config.toml
dataset = "simulated sounds of rotating machines with and without faults"
hop_length = 160
win_length = 512
norm_position = "pre"
activation = "reglu"
fused_qkv = true
qk_norm = false
expert_mlp_ratio = 2
shared_expert = false
optimizer = "muon"
adamw_lr_other_params = 0.001
steps = 13200
lr_schedule = "cosine"
final_lr_fraction = 0.1
weight_decay = 0.02
Rows from block 3 of a small sound classifier, named by matrix and row number. Rows with one number within an expert belong to one neuron, the router's apart. Each number is 128 + 24 x the weight over its row's rms, rounded and kept within 0 to 255. All counts start at 0. Numbers have three digits each. After the name is the row's rms in percent of the matrix's.
Before each expert's rows are labels from the 100 clips, of 14976, where the router gives the expert most weight on average: "top examples" is what is common among them. Only what is clearly more common there than usual is listed. The data: simulated sounds of rotating machines with and without faults.
# router: slot weights (model.blocks.3.mlp.router.weight, 16x256, trained with AdamW), inputs 64-127
# gate: expert gate (model.blocks.3.mlp.gate, 8x512x256), inputs 64-127
# up: expert up (model.blocks.3.mlp.up, 8x512x256), inputs 64-127
# down: expert down (model.blocks.3.mlp.down, 8x256x512, transposed), outputs 64-127

# expert 6
top examples: gearbox; speed change: steady
router.12 101:068119109052158140104134151138125135112137138160093149121107116131106122132135128179107134120140134168172140162129138089103152112099130075097108173173094114116134105083077159125132148147092158
router.13 085:111148088107142119148100105097098131136130143107099121084084145123107141122129146133125127119135099132124137155125121138128143129102097121128122111121110088113112145115098124168162130098113111
gate.3 057:141134088108155137142130114137118114137116133134131146115135124072136095132144154122111130141138153139158124091121092123128097152160121063139108141093124121133085153139087114102095127120150164
up.3 050:116144118131222102131134163116126175121158101138190112119076097071117158118129114163113169174160176160158116121124134099140151090136129119148106137099141129130130145127106127128138140110107133
down.3 058:124145079169102159123120101124129125123089115067139111134142158121120142134134109109119102127131106093121151044127152098143160142162124117114163164091159173119114088161143091107114131182117133
gate.4 020:154147160089141123142130131141140116135140142169129117128122139137075151098116186133148100124136130154154109131104161147128133111142156120120150114114127133120123166136106081126118112069118102
up.4 020:109102106205154091148166124122099157094117099127094144164124163097131156139150102121156141126112118138132084133119141137157103127144100124158126141110123117146137113124097134129107125140076106
down.4 017:119101143130129139140105099142125105156145115148148194151155116122069099088112169137086122144152160109160105120091107133143144155143146127102128139106111142144179093126156125133117154144110112
gate.5 021:138129116136212110101158093100113121168111081122151140133110146127137164111158130151115110103110137111135163090139107105123125136173176123062100114117145151120087108090124116107172158145139123
up.5 021:112128137111165147170178073116109141112174117111173107104135119154169119157110186140109115169159139131133124176076133123168129115091119113136133119117149142126100116121155152135118117137159083
down.5 020:108171105127125118105126148129148119132114109126159112178148141164124129099116101128126163126127150085126122060142135129113153090118103137159112135124080103162118109129110084111091159135130138
gate.6 074:160096159164150107114152107129119134141108152141146109138117125172116165124129095142165110150155121102091109109157136128129132083103167162121093133093111145138134163153139118093150121169122147
up.6 077:109125081117087136163141140119132142085159137115074128121118150131123116148166162127124148093125133124125134127163131118125149169139107105107154099154104116147127069125127106154125145089136098
down.6 076:090102122147145136158127139131135119102111114121139147144112159119134133147131126115127101121164113158116157136076144089135127141174134119106079123134117119111133151116126126115153154150088145
gate.7 015:179105105124108125135133130139131132110120125170129080133134149170107135088122113091161133099124088133121155140123115176191180116161130117148129133126127147165082167086109090134160129110143142
up.7 015:091150112152136142128116166103076074099104152080137147101147094147115123135199174121111133165118120141118134122140117116151125130135174088121145157133118150128127116147112131139096126099141105
down.7 015:139131181094096149126172112145124126125097117128141116107089130139123161133083123140120132096117127110089109107143156089118146134129133126107129105146137177139107110125155134170137157127151118
gate.8 047:117164124137087147141098174131121131118091139132117115107108128134096149120167103119129150154111098113133123112168103132146170100133125178158116089103095102135128163169115090091106097114133164
up.8 044:185147164148110106138093111142150137086069144091164144121150136136180135134143128119111133118162118140085115148129139146098137085137131154143121098120091105148092117151101104106157139109134120
down.8 039:151144162125089121128139152103159090160117121156148108102132075119146113153103089129110126138111126148163119176108169095121158164124147151171080131171142146130147111121124146134137106104112111
gate.9 041:097102121159106089158145106145143138158127069081107085137143143106147149126125155147101168141106118140137149126121122102201093154129112164137111094155115130166084122152114144147140116140106136
up.9 040:118140148169126109155123156104099109139154111141104133117149123163098078147110123116125066131141100155157091113110103164139138114143168177135187134111163135109120153127150140186094122109142142
down.9 035:137105138137119130123162160120100134136094129173152140125116121140150148085168111178113128113127156098128106114101091078156148111144152064173160170112165151134095116125110098117112124150071105

# expert 4
top examples: conveyor
router.8 106:091114129083119126105155085119125130139157144161147103147110089162164121104117125132147142089110112132143124106130090163105121126126146114128133146153130064095143143150114140114139108138150134
router.9 148:080111093079103135142141110144117105127137143185110140145130139137141111111119110153154094092119134135141154172167105125101112132137120097111115143146120107127130159094108143104136104093110161
gate.3 084:148118150170113110099168168137065102095146156135186159094151115118086105170101128105124139117106106114130102089131107142106147158154103137144126141118136170114117124152159154129118157156152141
up.3 079:112153102153119165143172125126150158128122148111112113141107109110097121132104128118124115147159128170143115106132086137168102144119133154133120155131127121131122166132148152148111052123134133
down.3 096:147139148122108114105158114127132127136116124137176076115099122156107118105109152145122139124115155122096095141082086158100157136104122090133169083123128149134093129135152175108171151133148134
gate.4 050:147106084149157118135144126099154077120105135138141106139110110133131096091134117103163134171160096115147123103119123132113089143125133157165090106098144129103101150098144124091127124127139112
up.4 040:133092105114138099142146072136150136136120107107113124145128090140114155167139152121115153121095130146096149109111148165113150102097121119125148124135125084138131136141134175168109165092145122
down.4 046:144084133113137139111120112122130118144139131119120138130181120103130156159106121144143096169155107132141152148172115159106128118124123131135098138162152108159102124120114154118149120137053113
gate.5 099:146155153134147104124106105099102144121140113183153123105109187139113100143143137142136157167124107139100143124109151111109103107116166109125082165116116122098100135125149097096162148156079094
up.5 080:151171130090103153105125066141139112127131135160153097126102147109111166115133149100144106083148124145157147133118119106116084145143138117136159122142120186091094169118118132131082112120105107
down.5 085:115109113125158127142170132092080154135184124088086140164132115137167145144129109128135127125139115151075083140169102120109104129110106119153153155138159134159128164184130138096122173160108104
gate.6 124:157124114144120169157115160107145095097134124132134125124130144117144146086135170128188098160117085129146114115104117146147114149147102158098150159104131159138151136082143157145162132123165109
up.6 129:128133134182117123149135085154136142146162108109116137090143149127099080124160103107130138105145145147086126146133115144098082105119138132148100117141138125140140116161137105108132107122042128
down.6 163:144108100131125142124128168147131103097151090126171066128121159142131158101106137080154112132163103134133113138109110165149107154150123142154069118075101128104096158110112128118129156132137130
gate.7 075:080148109134108131130130117071112115148125077144115168063141129163141131082081104119160161116084137116118099067123152104159119108104099128138121130103112137148085152167106117133141151157142119
up.7 066:172152106172140127163142091120175131103122133161130080154136171115107134129128153115124127050130144170130103103096095151133124131157123123087120117143148103082136136102117137138126155128101119
down.7 061:087159153146093145148088086140110152125132160137140155134161158133130125112146140111125146127143122140050152157104148105103107122118110107104122121133088136165114121145098105141143141171119125
gate.8 044:131137138119107111084166128129158115161108130119110133133166146136122102174131116074121104089116135126144141125103129148111127115089106153124143152127105130085129156135152139147123089193125096
up.8 043:140164146152101103097137135153130131145132146102141145124207095135097098174103095090106102092151124119168141159095107148142119122090116140130136175162127130078171132118115113086124107145111156
down.8 061:124140123134126102166117146145143127144122136210094123154120140114133109141185136166153083081079101210124082120078159179116129129133126136117109129159130147129140131115134156142117150096151166
gate.9 071:128092129097101129103133159117123128092118139099109149128134123074125145120149092124147099130128106107133121071088125118172145126143144141095160152126134136123170109145140135151133112132087112
up.9 071:143142146153129153123142132136119164115118148114111134135125103155136140095118112144155114119104103136128083167139125149106115099139132158154163092115184088135109139186140126089081161108145185
down.9 072:144170117099139137116139140148144150104112103133111170118129074113144130146090112104131130072140126116114137124176145157099108157114134103103121193122154128156139170110139135141108118100142128

# expert 5
top examples: turbine
router.10 097:116121121154156152136133140116082130123149164163121120102150091093154120148133122146146141161118117126141134128130118158096133109098097084102104151104158136102139138103144129148157098147151133
router.11 090:133118132136090142143159135122142093122121135134114106125130173161125166128084122116138149119168104110154119196140157121115145151163112109149084123158117146133177152129132135134105117127126131
gate.3 034:130107124137131144109115167117093112134136113134130123129104106120142138170103104150135098165052156128140185142183155112149151134138135122120101119174108143118141119138104113127153117114099106
up.3 034:113161151137159085187115125136179131164116111133182115169124161145120121125144161107122134117152147116094156118134116138124137120117115148179134153136147118135146130129137145146130119146130107
down.3 035:107070152170181154160121108152110155150101134123140115158130156119138118153079139144131156130164125140154155119130115143100159123181090109136139129120146133180114137148107178043140134142075133
gate.4 022:104099160160210134129142182083127122177146163138108124103136170091126123129099094144118154134132136130149165114136139159106113110097172067128125140149128112107135109141123109117125141148149082
up.4 021:141081169125151128143156111112125105163139121083107117134137094096138114117112116124160088173139121099126163157098133138137095136125159131143152147119142126156150139114160086122168130126106139
down.4 021:138119125186132151158104138116133113157102136119144109114089152122127132134129083173165148123132141134135137133138144124105150119140142121149132108055147106141107149143138109156092132153162125
gate.5 022:114106090149149107156134115123115118114165122153096083120104119144130100157089144135091119100098119162106164167117112107081136178106143116104154102134114061125167098126153123130129123133119127
up.5 018:143126081148124137141116138088148104160135141130113114153102146047128117088148108118143164109147120122179117115115138121112101106123157137159158124138131112127106092103109160128177121142097118
down.5 016:138158161137139139132133104123130153148107102073135140158123122150130139129125108134111129129121116122151122164154162144132093151152146105098095108140139131143100159155150133091161060100192102
gate.6 020:134165116134118112133138083147128119162162116157157103139182148123093124110156171095089074140117112142112170148072132120069115120143118183143183132124104102129122109109124137123133116140156126
up.6 019:138129158105146154136123134116122165113136178116131157163168118119140134078133107071124086091117088127102151092104136112098143098120152164117129112155106113152126130138144106139152130099130136
down.6 018:126105118100138104110132115149144106174078126148130163083116113146118143119155109117130133131106149160106127138139127109124098114165101114141153146151169112093141157195139116130122111083087127
gate.7 051:120139113125150135101115140098117131110177158065135163109145109094101119178120120111160097100153143107120124122161095147168123141140139151109146153150111151128158176114119146089185150146105132
up.7 044:163086161133130114109139136172093158124071118165114084099099099130131152133153106124143163167117145113114133155113150095115138143100155130145138104090110146156108072130142143150090125172183127
down.7 044:144121119093145135137147156116083100118178130145109139144136140085109127156102124124142092105133128123122112140100141154139194143123103079169113145161121126146122145158126135083119161103172113
gate.8 158:135161094118142123097150126107129127096130108091103109091106142101151107111124118177071126151095107085143098138153130134125151117081116152140112146149158103101149138156112114137136159141114107
up.8 163:129145104123148120102127121100125131117110112086103090069107145121148116114120131156079151135112119099155085152144138113113154115088129165138094147144151104112161126174107116134137145162121126
down.8 162:145140159078092127118129108153144167123119156157129101152126142134115130106150143086161165138142108113091146109138108158143155111124168127129127126066124134145124143124155123135130117107156104
gate.9 027:103142097150148105133149152108128149146118110097162142138141206102121122083150120115089130113102140099144112135137126147098132142082096151148132090130116120128137144156137155162104156105141159
up.9 026:097154093122155151126157124109139135136100145112124141148129143123131159097133155143067150177120126100175121082127143111146127113092101122139172124127144117087089126164141154085105175149111100
down.9 025:161103145139163123148130133138138140164132140170129143123134106096142085178097118104095119109175116141116139087164126140097098163151182119074101120125129114110110138145142135109171107107126156

# expert 3
top examples: fan; state: normal; text has "fault"
router.6 111:112147128117089139138116100121124110116099116139094108084141136128149111091156078143116103129131147163098137152109112118083115139122102101150150144134117098121157119126132125130094139096124135
router.7 086:128148147130149121096065134128105123111150142176150142133129108114105140156113126146133117134123119130126118073157139141115107163078139175142121130103137147126138129121129080109117109125119110
gate.3 022:108133107136091107108176120128135132099124162094166171112136087130136105148156128135154137150124127095122076136133123130109133126136145153139111143096112168106124149103103103153140157103131132
up.3 019:152152105114090138125139142113144121126131094104117140081137140103122146154057132120109152140137095096147131160120127122093156140154139142165096155160134147138156125120090137122142136093132101
down.3 021:105124145144183124166104170122157145153076152135092135169145118090113139098120098143135080079128104145119162154097120099088153109135164100100115100109126110124150139127130128110109072129152109
gate.4 028:113145114122136109155140123145120140090111105121143112122126114120156182176109129132109124109110124101115109145077102163159100112134188114145156111144138110126141135104125132103108110097114133
up.4 024:117089115141146079136093083162118119084151090117146140124136119173115103158089163141145115093147144138152150135117128153126109114152104132110151135165163147124123101138117138112118113125071131
down.4 025:125147141124175138138125123148138105123149104175123102102137123078110137124122115128121172112165136156117133122133152132121101063117109148094094134152101135090128112166122110119131106128107138
gate.5 063:137104115114119121096125138110099099131134105080156107138145137116128099170094117119148088132117126125115152147118135129097082137082153111137145131139133133147108128159168111159115109136127121
up.5 057:094169153164133144114109115155130168111137112193129129147143103116115136095142146198098140163116144094108115156172135139117133113147111137153111147098137113117115117126094152117128090108166167
down.5 047:120119151150132169103151111135165131099151112124117168183113151125123115120163142109115132170124142156111137080050075151129124124139102120177117131112122136128110153078130077151150118098141128
gate.6 115:125150114141144152080115113126150129134094101109117140119123132132082119123132187101124118145131113099126125092128154126121208124124151126151140138118136107122100148147130157093145095159097131
up.6 112:139083107103077135109144113137115130113140114141133141153155132111095118129161172071126103130142164141092113147130182136128151098102105108140117089117141183158120130167147141140145126172088104
down.6 112:128152133174093102150138123130126094068119126150111154145155124136134103150136133123110136102090112124088150140090080129118120125150163103119128116139088122141179116123124107136111138129123168
gate.7 022:136093165116125134157133166137148173108136132133110113146138156120124104102162098137130123129153136142118122149160103099107100153138133097149159098117141085144099109109139119080146135117117121
up.7 018:140083079109151077161156127175128095142133112105159127135111121127103151140173085111155145142111147118091154092125180062134127120119119135149097137141154159120139126071114154126114157126134128
down.7 020:125139133108098141145141134139107178168136117129118136147137113090139123110142143115125162113101147171120147155123128130130129153090136105119101136111149105124140129143142151137162136114144092
gate.8 021:134137127141119105142128114118090126131154104143163084115093159137120136133089130095120138150093094108107124112179124110148145111138109113123094104129113128129128085129122135123149131105163150
up.8 017:142135131159110128144074091155139139154144120100133121127106131113112147097124096099134090151115107120090112112120096139109115135166124206143133121115151172131133107073091122104103149162116163
down.8 018:134057150156083104103119134141085123121127151118124157157088137114160123109084091112132159154132135126120056132172111132116137118117133138147130156111151088139122134117112106118151153176107100
gate.9 019:116162150115122139101090157114108138148124099130095090122154155100153142155121173147086142143133110097105139146134128131125148167182097110135143081144136103112109186139135145134144148120118102
up.9 018:115086126100102119121106121135136144108148125166105117135129098162120153125148122132146091161112127096135109152126123169185111111086126133077127103086139124148111137105108116173150107130128139
down.9 018:120104136190160122140148082125146124131088134100145138128085124109118132160146118154120118143131133121120145140112089126158117158112159101153114168113152142139094108113093125125133126129106135

# expert 0
top examples: compressor
router.0 110:126100104105108147100124104135085097083102123137097154134107084134168124142129112137108136157080130107139134142194151132128127121128161159108160106126169120139111134101168112152116144129139163
router.1 087:149146114096101116146096129146131099110113116142125146107122123073163169115138131098134138078099118125164157169120090160137123106156136113126159156127141119115131100112133148127145170171141098
gate.3 019:131151076175191145183131098119127112119076129143132171155130129124103132121108139140087140115157106180146104115143163128154151135112125126099117136126093118124164106148149154108140099141092148
up.3 020:127121112134162106162096084122124160093089142111164132120123148133111146130095096142090115148147158157145139146131152092077100135087143074084099136073126117128062103104134159142147151129092127
down.3 021:148093131112104155128145149116119150123161117138120148145130158107099089095131112099111112135118117110128112109098102152119133149160150121107062097144127122151094092143136129098124105130121113
gate.4 045:132133148150134106121138111140119140162102147115123105119126167145167145115130111128139111147140128137155135087120173144115158151101113173133163170107159120167125092166128122153171117164104172
up.4 045:099109144113115166175128136113109146100185112131138138110118134131102120146129176126137103095107139101072087129157116094076082098106118095118106128140101139145091124120128182107105075112145092
down.4 048:126132156135132117139166108083126129190139090116147120139116138126105137140088113145165166164126151108118128073129129171126133102143136166129150163106135108142109117148112132145164140154133138
gate.5 018:115165147132160115123131116140124108063162137108115135111147135158161149076101155136125131113122101152142108139112136083091134156142135094092113138140135186145119100121151146125140173147120127
up.5 019:118128152177123124128138121094124107184078144092136127117119138115136147143139157162158102156125153139111133161129114104134151163124183103136153107151169170105136130160142109100109139088136135
down.5 019:150180182172170136146135143114167121119088082092170124116122140137124097083152164125168117151187101122106104126084124174126096131177081116152134136115138118123126140112139139121141183165131150
gate.6 022:149094161126113115130129116162106138130112125172162150131094122138165190111093112139139127130123141131104110138102111102163115152154107122140105102133067133111103116110178142127103158132116178
up.6 020:146104152153139118164106139104126122125141117117100115130113120117114151148109126157142111135154099158137108114156105149126125096148114124110121133149113120146089167092170130137115136081094173
down.6 023:096159110124126123166105123138152105144109111106113161117115146193119094124076128099113186136153112105101141096127120100137119160107119131100147123139175126127087087152119166115161085143156141
gate.7 050:117129141168119148125123083112177103195134106114079104156129116185151113094117166135135121106130098144113126156143102185140164131127119142126122139129149126123174134129154102157144122097109104
up.7 046:183108131150139105126124112130107114124157126101158116146108159097128139135134135121141135136159119161108147073113127103118153144112162145119100117126129144099073123134102144086157132149109127
down.7 047:118073127147108137133121111100137171149126145136116149145123172170114099120124138138161112140119107106109105155118112129147156115106088129129093111129098209118099133135159126181132124138142126
gate.8 020:136088125109114107098114155179103129111123119109165126104165138116124186133106145129137120104122136080119079103117121098143113123114132137153092085136129098151145153137175148124148089113127130
up.8 018:124079100154166147092114186100105083108128108084106132135134149123103097129121096166163087168165121139101167075146127148110173141130132139107111124138115137170110150099099124137134138134134089
down.8 020:114091141120126105144122148122156162153082133134157132082097139093116127165161139123098085117125118162138149123130092086126148132143144115126120041114136156084201163140130115173107165097156121
gate.9 208:126130096153135137095107124141159128132122175116113111139131134142135128144140137156146180111190114152144108115126136132116121144108158104111139104148139098138111145090114124132107111125139120
up.9 210:132127095137140144091113128154167121120115162115121109147137131142135132127119147142145177115182112149144097097118128130122118146123164093117139103153153101140106149082135117123107113123139146
down.9 273:142126139064123128131116149121119121114146136151117123126074101116109145153141087131103143098126097147131137143160095088122145081126104094165117138130121156125118168142107108097104120129129125

# expert 7
top examples: gearbox
router.14 095:102122150159111106090112120102152126095129152107175083141110125111160160138092154158161140153153102105136155104119149099073124133111127055130153131074114150123128119104069169111113144140098134
router.15 094:120096085095096128136136134110121138114145154134148104150117165119117112179098110165134164138143184136155132144146147144107102158151115116108122147099107165145151137124134095086138114134090116
gate.3 037:144131088085118098147140139149101102139123117141144118157125114162110100120110102135145134170154141129135152132129174129067151040106101098137160106126141150119118139098162132125113148121166147
up.3 040:114096145109116107140144170116117091125170116156165136100117070151152111174112148148113162129088148078127094146145106111144140113112111153111165183126142130130143123155105131157141128138129112
down.3 034:099138128164118114151102094203136085140137146129112111135151179141137131119170079142079136118138159142128133098137128102110118166157119121130123107100160130104111138111107088132135105156145153
gate.4 046:078170129169154129128142120133141090125152150151118139120134125154108140119149124131110131086121141156148135084131107163100187144133135094093119120112137118136165135133099180156103118121128107
up.4 049:111140139147152128111103084129156118093094170135079147144097146120132126139142107151115116135094093175116143073110109115088204143157117097160135119117104118122142128138126141130138177142149158
down.4 047:164139094083175099157107131123123201130143125168129151148119116121139143142123082146134117088145155120126148120154139120139139145112137116138049133130165141101111108118103146124144144149134151
gate.5 023:122108144125106091126075145127113127092136138126063157152115105162069144128144139116111121128151140097159105144105166153133114108114152155135150133123171077142163166097140151092141143100111090
up.5 021:127089103114098116086133134148103147096105094149125103139084133108102164102157109057168164123165110124168096106164146124121152115109141137131136150131149106131126168093161116078111142116146132
down.5 018:087134115135155109177119163112116098133158116126132098075102153108091162132085095139155111134107071174121174111157156150156091168119149150091165132133114133090123143121119137109122121112091153
gate.6 082:142109107123173140136114133082117081150133114109184108143155134076106172096122143148123132159120164137153143107108112107124109143147099144124082135128133156139089128123110116098115129194110117
up.6 082:107112126160084119120133139133132127117141157162109160117135088156135122122143141132153144107112089129111148131134127128114122095089145131125129112109092110148136126122166136196129107083140109
down.6 079:115120175116078116098126076146156131083128150135068153142130125146168118175114161111117125094085126118091151159173098148156101137112117106131122144141140128115168140127143132166107132062149130
gate.7 021:123126120133120095129105141121122149154117119108137120120122143082140144098107124097123148121166127109131122115126080149144101128135166177140102114076178129107141157132145088157112144149156129
up.7 021:126101114134120145115116139105159132143120121138147138158142111110121115109166172167121100102135147134119139123124106105117104147114146088167151105135080140188123118151096142113175134088124096
down.7 020:122139163121103123127134172129138124149144173152083137125113151110149141106089142151153100099108118115148129120138112120146158156134091172101088127159156127097108128106191116135120148106143096
gate.8 022:152127098156083153137116127124160108125156100130134066099091120194134128185114171155113143087141122135140124120136130110101139188157132138144146112119165131177120114152132120127097178117119111
up.8 019:198133104116130184152156142087098105128151086117127075134144144168109138179152106107115154105161137136129128143094091078135113161120157128132122132134125121100107149084127144107107144110115132
down.8 024:090162092111168144123120137081163088168096139124137131103134118129132087095147125128169056113101186129120126153155105147129122153154129138110086118132121121116146139124113156084136132134130171
gate.9 023:127140102131156161102140167128119157112098126085113138112165103094123132151157130145117139093097100137144140126100149143137160121091136068120062115165173139085104103123098133154115125112105135
up.9 020:130169099100128201124114176106116153150137106059119116117123111118108181177137140136115156128138168105139123128137147122149131130135111127156182133123095115138139128170119135101085143102150128
down.9 021:131079141166135105134105111146104120133120166170155150134137145124120125117083161168136112130145111147120117097110155134145151157161122138063130175090167163122099099170118160107135182126160132

# expert 1
top examples: electric motor
router.2 095:128150121153108074122152124124100098092130119138151156130156130150158118137157149170106133128080131117132087141132121121119126089130135142108120134077133156136173148105103137110156134120152152
router.3 093:090124140095168111126144126100121121146107121133127096092095114143155143121120100179147125155090159139192155155120146139082172134128107097132169146123100134101118109123100134123159134170128144
gate.3 017:063137106146143149105128170139132133155150136109092123163168144154154151158135104069095114149181143117110142083114142120124129112136126103092121134112101122120117127215103130147124110125119145
up.3 018:114133132124117215089093186175148134101122194164080163132090114126138155158151140092144142138128142139083084121085153129126156104122152153133153144119110130119149118122119124101115139104129119
down.3 018:129107147097093091181146092157107162152124109114119107094131129139116093090131141129163130141129124111136153102114168123109132132126187137140122108152190096131096145136153150153096104111157123
gate.4 031:113084092117115103145104176149105169124117110107117110091117123161136154121090116086086132142098157112093141054127151145128100123097120159141118142191114130148147116104110135131151112116173098
up.4 032:111129118176141101122137120156135103163173126122146115142100151160139102112103122137073110150149171164132122172122120147126094147146116123096086098138115088124138140102162105133147097102072146
down.4 026:100130071109165163114150145121118123135120113133188142165104164131124151131119107188119145112106113150113106122100138145135127168117104136119108142143104133066166138140126117116106117153150153
gate.5 034:118126142126079121110143110126137137108080153112128134155170107103120199127159082088131128169142110115107130084095160135114114122140102131147168143117141163183113122154117181128149151127132168
up.5 036:141139137170110124119125135115166158120161121150110127129130177123178106141124139144118108132123119134105140162075157135155168106126135137117141115111107117075119153113093152131133068114128130
down.5 026:096148100097130125101129131150114135105140164156120124133151096123161118157083157130098157111152100149146145074156074093111144119132132126122117168140144160096149124130131143177136140109125121
gate.6 026:171096138089163114178140118151106148148130120104152154093105144138132132144131106096110168148141130141118130124128158111124124068075148186182120134152147122138130149133096145129146095134089108
up.6 026:163144096149141161109147158112141111099102106159060144167100118170096140089127130149142104159121118148119138120111161101128094135147157092125153162124094151109121089125169166127125110124158161
down.6 024:056099150127118150184134130163119157122132112135135139091145133112175144085098119138144114123130158143120133118106164101171124161127147114168122117138128149153110078124165075102103141153109135
gate.7 032:125151136145134156141123090132128152070089125127161112125123171138126076142124109094143100134099154155108144152118116134146086091114153136104123119110122114138119145114109118126098138121146102
up.7 036:103112128124175114123083140140141115129168132127135129118135158132111129124114161133119156179134123121141136151156184150085142134164138105100156126135141091066098119192161085100132164094108119
down.7 033:158104167184132146110147084134135089118132117093088141109125120106151159147125114134090117116107122094125124156149159133153129109065102133136118157120133125121138134124128136127089156183131127
gate.8 024:071092179127071106183129138138152114128133115126142110125128136134125134098165111093125144125129144109118097135092127149125150151101102106133145104122132110138146127149104102102149135169106146
up.8 022:167116112171110121172102095160158122139144126159094152138107133133119166112087089135109132134106125146102155170138104129140079103112147186098152113136116114161174137124106165130085136147121171
down.8 021:105141166115121131113138174126160106142108144115106155124143114074131120142165122118121131102168105098137142143125102127156173157147112111142097128141132131086150100125110107093167118135114176
gate.9 035:116080159117101096181091174158130132099126184108147167115160148116172160139137146105134176108131122142146134129130073124176135147142121112112136164114155179113103156131103093136133059118087125
up.9 038:111135153122173135190141082117171119153170121121148147151137136123139119124128076117134128106148132163142109132123088143169121121143109186115125130114132151124144101134138133120109125100185140
down.9 034:088105104102095118102154157110174143153122147085128100094154118118105121149141119097124122193159148082123125133127183109103127121117156140133126161118102174146123165086126111093144131148132146

# expert 2
top examples: turbine; speed: fast; speed change: steady
router.4 097:109109121062097126113120162150163129097102162153136136120065153136116135114115128141165122123113157128178150106129100130132127153089129115123086148142111128098099132141126140092132082170108123
router.5 088:112081118124130133158132142124138126142163126094135115166068099116095103144113148154139156139102120124143107150124162106137116126142103120127119115107106111163126157123126143129137159124114133
gate.3 052:113103125071144117176157146084126106129167087125118103119160122106152121119124146108093136117123093134128129154135112119117106168132129136142138166118126132128150148113089102181138180138117133
up.3 050:131102125100132114144159160125148140160157124122152148135145140134131112164145103075162128094102121080104127144121127146111103139168139104118097149112090126121134180165132141116151149129138122
down.3 046:136081140177136117111121134139133105189131145095129154146139088128134130148145122165099155118110149187182146133124125147116106144120098123103119095088124148111109136126115119126141100127128153
gate.4 027:121184166122155077131114132149162125133169170137108135116137124150114179119173136129115129140166101108122131090126167114164131113137120186143141154106111125104156122121123142095087103103111119
up.4 030:104071157127096111053153107092131137100113163142163143135153105125126172113115157154127128124135138076129112082139108147141147094139128133157112117105142151138095138176132093159077138136131102
down.4 029:133146122145137118160098173100100103141135138111158098130095156170131140111084138182119108154150122095109168103093144119133168111145127158129135119107119125123110119107102110089113143098155158
gate.5 023:132106115101143100124194121090123102142157118130150148125156099148109109107150140107131144115145079104111108150170106143108139122110078119154090107151129123131165137158114144139124152139126133
up.5 024:129129140123132121112112159111113140108108126090115123135128110092127114192163155135108120108099093133114085163174110141148116108130166136104170125143107110119099133131153119144153178098130151
down.5 023:087115145111138138183103133147139131160116111067101128110118161126156110088115107156137123121110149128115135143134143150145137113115097130166129146116130130132117109106161146126126114129128102
gate.6 052:139099120161125130125124124180127148143133122105103140129154131119147124188150146119125115161138136129154135140120141127156106109125148123114132174154155103121117144198135112162114155099107152
up.6 050:136081117141101123087115135103116151162123109134154133152107154127165168116112123142145157131164167143138130165130143076144086152155093123093128178130140171140083098129168114159127113120099171
down.6 049:138147122147112096138142104135145110116148126144120113083138125148084112137127131124101123133114113146104128089155157133086160132089141085119126086162147130126144062141111137119088110131101133
gate.7 023:104105092138115112134135114099152171139115113100141158156167099135107153135163106152119090152099121156136152128138104117088109143125172098100077125178124161129109138112140152092119163075138126
up.7 024:150082115138159138164141095159116113144119167124108129100113098107091161141144136105077171126137137126161153150093139103158101090131142137138100119122135148175156148099122122131128115157138127
down.7 025:159132175124124126121123126142080120181132140106156131137157084129136098119134132182151129088110116131114124091071135158163119135104146097149153141168121134145130141143131152125107123112172126
gate.8 021:145127133093150103074128097136100167145160104100147114146144125099137142111131139140107164142115085141135112090150115110121110152104094141175165107136122125121131145118174129117155137159106110
up.8 020:102140140137181132156115113120116128097141167115115140137094138132091108110114106114119100120152116134105121134126145090134122128153121146092180106151115159157124109135135133155123178139154153
down.8 020:125167154156150127126129156163135119109133135072140112072119099149147106146155115119126150141138104140118125093071136148119155113155169115138143149105138120144113122112151130136155131137167147
gate.9 026:144149101130128072112154108128116107107162128127162140128142124088095103157055143119170104153158103108133097123122141134130107152108098098119147165112118119116121109112136174126091183104084108
up.9 029:111110109121085132129125114080179132186107107126074113115118135129163137105159132158130137077140118153124117172141137147165151096121121124134090094131102125108146142126117127111113090122133160
down.9 031:096151100132122136132113117109137135088137126122131140155130119104113091143120140148093123110125107135147141119099092143074158152113109119120130123113161077130106143093114101137113101110084162